config.yaml
arch: "unet"
model: "segmentation model"
dataset: "larger renderings of crowded toy scenes"
train_examples: 45211
image_size: 48
crop_scale_min: 1
horizontal_flip: false
translate: 0.12
rotation_deg: 5
num_classes: 31
norm: "groupnorm"
hidden_act: "relu"
weight_standardization: false
pixel_unshuffle: 2
widths: [64, 128, 256]
blocks_per_level: 2
block: "basic"
attention: false
upsampling: "pixel_shuffle"
init: "kaiming_normal"
residual_init: "scaled_by_depth"
optimizer: "muon"
muon_scale: "original"
learning_rate: 0.019
momentum: 0.95
nesterov: false
orthogonalizer: "newton_schulz_5"
adamw_lr_other_params: 0.00097
max_grad_norm: 3.0
ema_decay: 0.99
max_steps: 14000
batch_size: 256
epochs: 79.3
lr_schedule: "constant"
warmup_steps: 420
weight_decay: 0.03
adamw_weight_decay_other_params: 0.05
Rows from block 3 of a small segmentation model, named by matrix and row number. Rows with one number belong to one channel. Each number is 200 + 40 x the weight over its row's rms, rounded and kept within 0 to 999. All counts start at 0. After the name is the row's rms in percent of the matrix's.
After each channel's rows are labels from the 100 images, of 14848, where the channel reaches its highest value: "peak on" is the class under the peak; "responds to" is what is common among them. Only what is clearly more common there than usual is listed. The data: larger renderings of crowded toy scenes. In brackets: how many of the 100.
# convs0: first 3x3 conv (model.enc.1.1.convs.0.weight, 128x128x3x3, each kernel summed), inputs 0-63
# convs1: second 3x3 conv (model.enc.1.1.convs.1.weight, 128x128x3x3, transposed, each kernel summed), outputs 0-63

convs0.116,114,171,186,152,172,209,251,176,231,276,186,261,198,200,227,132,174,185,221,227,246,190,195,143,251,116,184,256,273,239,207,191,238,203,226,180,273,246,159,189,155,179,147,149,290,221,147,127,170,233,115,154,252,136,214,302,175,172,239,192,230,220,281,203,137
convs1.116,100,178,164,174,309,213,98,220,149,147,135,169,208,289,161,207,211,156,150,126,243,175,209,168,121,184,198,132,175,149,173,203,183,172,214,164,192,191,196,124,166,182,212,193,186,190,167,202,206,197,222,177,131,216,173,101,183,193,213,208,182,192,152,265,206
peak on: barrel (38)
responds to: count: two (52); barrel (41); largest object: barrel (39)

convs0.43,115,218,168,221,147,194,172,177,213,277,152,223,204,228,213,183,200,190,220,228,128,198,215,122,304,180,219,261,225,166,166,92,180,191,134,154,122,111,179,243,200,186,197,229,223,189,213,304,233,176,227,214,217,235,248,184,191,193,236,184,222,246,169,235,242
convs1.43,112,202,233,122,170,200,226,248,156,211,211,220,263,145,171,158,170,228,213,158,206,273,214,233,206,220,159,219,195,246,213,208,297,178,167,264,286,240,185,120,225,112,206,152,262,225,253,228,232,253,216,229,163,190,217,191,231,254,129,189,153,212,165,255,199
peak on: candle (35)
responds to: candle (42)

convs0.74,105,162,197,236,124,196,172,248,151,111,162,199,151,257,158,180,241,236,188,250,236,209,164,161,223,260,175,214,221,189,206,247,184,218,92,179,228,138,254,193,216,214,226,224,213,202,239,238,192,141,204,206,203,197,216,135,213,199,187,214,192,239,126,181,234
convs1.74,120,140,155,189,259,147,191,150,156,111,241,187,228,185,241,199,179,195,240,185,172,126,205,192,150,193,200,116,178,174,183,166,262,193,127,175,153,212,244,179,165,119,181,218,168,167,123,168,238,159,149,208,177,210,153,167,268,130,174,209,264,188,156,76,199
peak on: snowman (31)
responds to: snowman (37); largest object: snowman (30)

convs0.33,083,132,186,210,257,185,226,259,220,170,210,149,218,273,223,195,220,181,223,166,187,147,204,174,208,212,247,165,212,198,242,227,221,243,192,140,119,196,189,161,174,167,267,135,124,216,178,133,201,235,166,222,202,158,185,173,266,176,161,148,188,206,230,216,223
convs1.33,074,261,259,255,160,251,207,196,128,225,242,223,146,84,226,182,182,182,221,271,114,219,209,216,174,184,207,229,242,187,193,197,155,208,238,217,159,241,192,237,219,130,236,258,242,218,120,127,213,187,231,198,151,236,226,241,153,194,193,199,208,218,223,286,194
peak on: umbrella (48)
responds to: umbrella (51); largest object: umbrella (35)

convs0.120,106,210,215,226,220,204,239,213,249,159,198,231,230,313,251,218,208,206,197,200,168,187,231,143,207,221,189,176,249,178,203,155,261,248,107,188,126,219,142,195,269,254,226,230,175,202,164,234,153,127,205,168,196,195,138,235,158,237,114,209,163,259,224,230,198
convs1.120,096,170,184,187,254,127,189,220,229,278,263,173,138,179,165,143,159,182,150,221,184,155,197,102,159,231,190,126,232,202,171,172,206,186,292,208,200,255,209,221,162,237,182,179,173,201,168,209,227,251,156,193,189,222,230,191,214,128,249,148,181,194,186,270,188
peak on: mushroom (33)
responds to: mushroom (40); largest object: mushroom (33)

convs0.51,117,211,152,207,92,164,189,198,208,134,139,166,227,195,170,184,194,215,211,185,244,215,274,145,186,195,174,230,198,166,169,215,182,213,115,237,157,134,269,128,216,207,191,236,201,161,232,220,186,122,214,168,203,202,218,149,223,219,204,214,284,235,171,198,212
convs1.51,168,134,157,168,207,180,170,194,124,231,250,209,148,220,253,209,102,145,170,210,187,209,191,222,212,176,174,151,232,217,192,218,194,184,186,184,151,231,180,185,204,152,227,189,204,133,199,126,146,202,156,179,200,106,182,167,217,139,192,218,200,145,197,93,202
peak on: mushroom (31)
responds to: mushroom (40); largest object: mushroom (26)

convs0.4,123,165,191,122,117,208,265,208,284,70,224,257,234,283,174,141,206,231,221,194,199,210,218,125,247,189,161,221,239,188,181,187,253,190,135,193,203,175,182,192,217,235,235,196,226,195,189,228,245,95,210,247,207,223,195,133,200,237,156,198,120,233,191,257,234
convs1.4,182,120,201,159,171,153,185,188,224,204,250,169,174,229,241,172,207,123,175,195,203,179,172,178,140,205,203,138,155,173,170,159,222,229,218,176,233,191,176,156,157,180,148,205,179,192,184,129,244,192,175,175,152,162,186,170,132,207,131,140,180,180,158,289,151
peak on: house (32)
responds to: house (36); largest object: house (31)

convs0.61,097,177,184,184,111,175,206,231,164,164,213,236,234,237,176,180,191,195,192,234,194,194,210,100,208,214,190,142,201,203,181,177,282,206,119,209,261,101,210,164,211,182,218,179,293,224,177,243,212,174,295,232,189,155,160,140,224,203,177,127,190,202,179,228,203
convs1.61,118,159,193,191,148,139,267,187,226,156,160,187,205,140,241,147,145,213,227,195,206,173,217,242,168,200,286,158,193,180,151,188,185,223,183,144,204,178,206,158,234,132,224,103,136,198,164,134,183,185,112,164,216,194,169,148,149,177,221,221,238,142,190,249,167
peak on: bottle (26)
responds to: bottle (39)

convs0.54,089,147,189,171,248,174,164,263,201,221,180,151,158,157,219,211,201,216,162,206,156,151,202,192,227,142,175,226,208,249,212,241,190,181,227,234,180,278,225,204,166,184,172,184,162,269,157,233,196,238,100,206,137,148,195,194,199,124,214,210,200,177,125,214,205
convs1.54,088,181,179,206,221,174,187,264,203,193,237,188,213,240,180,181,275,179,189,246,231,160,121,176,140,298,191,238,174,193,267,227,189,179,131,232,177,243,135,177,217,268,244,237,178,220,182,313,190,226,209,152,209,206,206,161,259,152,158,242,222,246,163,136,255
peak on: mug (32)
responds to: count: two (41); mug (37); largest object: mug (25)

convs0.21,097,260,146,199,223,265,229,181,185,233,167,175,168,188,246,240,193,191,192,206,123,175,149,246,221,197,269,122,188,203,152,214,174,153,218,139,172,196,196,150,179,254,206,224,167,199,157,232,204,151,225,178,182,206,141,297,194,151,207,154,144,154,200,191,157
convs1.21,081,255,254,193,142,242,197,267,213,269,229,226,129,235,148,247,219,249,254,162,224,187,173,158,166,272,112,248,259,190,173,196,201,235,207,250,257,145,251,197,238,145,205,181,235,201,205,191,113,260,153,195,121,177,257,233,184,164,266,227,165,240,201,227,154
peak on: trophy (41)
responds to: trophy (56); largest object: trophy (30)

convs0.31,111,183,189,192,221,133,214,210,211,201,199,223,199,206,198,206,207,202,184,226,218,180,141,164,231,202,126,130,182,219,159,212,170,198,192,217,345,137,154,192,240,179,192,181,151,188,170,185,164,158,75,134,190,213,186,160,168,215,201,212,171,227,246,142,176
convs1.31,129,155,177,140,349,208,112,177,198,193,86,210,236,191,180,194,155,178,193,166,132,187,281,140,155,142,185,213,183,159,236,209,199,224,276,206,114,223,117,162,170,167,138,226,219,156,187,190,186,206,226,194,206,214,230,139,243,202,135,166,207,213,202,207,183
peak on: barrel (48)
responds to: barrel (52); largest object: barrel (41)

convs0.0,110,199,182,162,139,208,199,190,191,173,195,264,186,205,184,172,162,159,245,320,165,228,264,124,122,228,183,264,168,222,256,243,191,195,129,231,160,190,255,218,202,225,186,129,160,252,203,189,187,219,217,235,225,199,182,109,223,219,150,213,196,232,259,201,203
convs1.0,064,201,175,169,333,201,241,150,230,209,195,203,244,210,215,155,232,207,89,209,226,181,147,213,123,156,252,203,199,166,211,201,272,129,154,164,232,213,199,156,200,150,213,220,254,203,136,194,174,172,163,156,211,194,183,204,313,198,208,216,186,185,201,196,217
peak on: bottle (25)
responds to: count: two (42)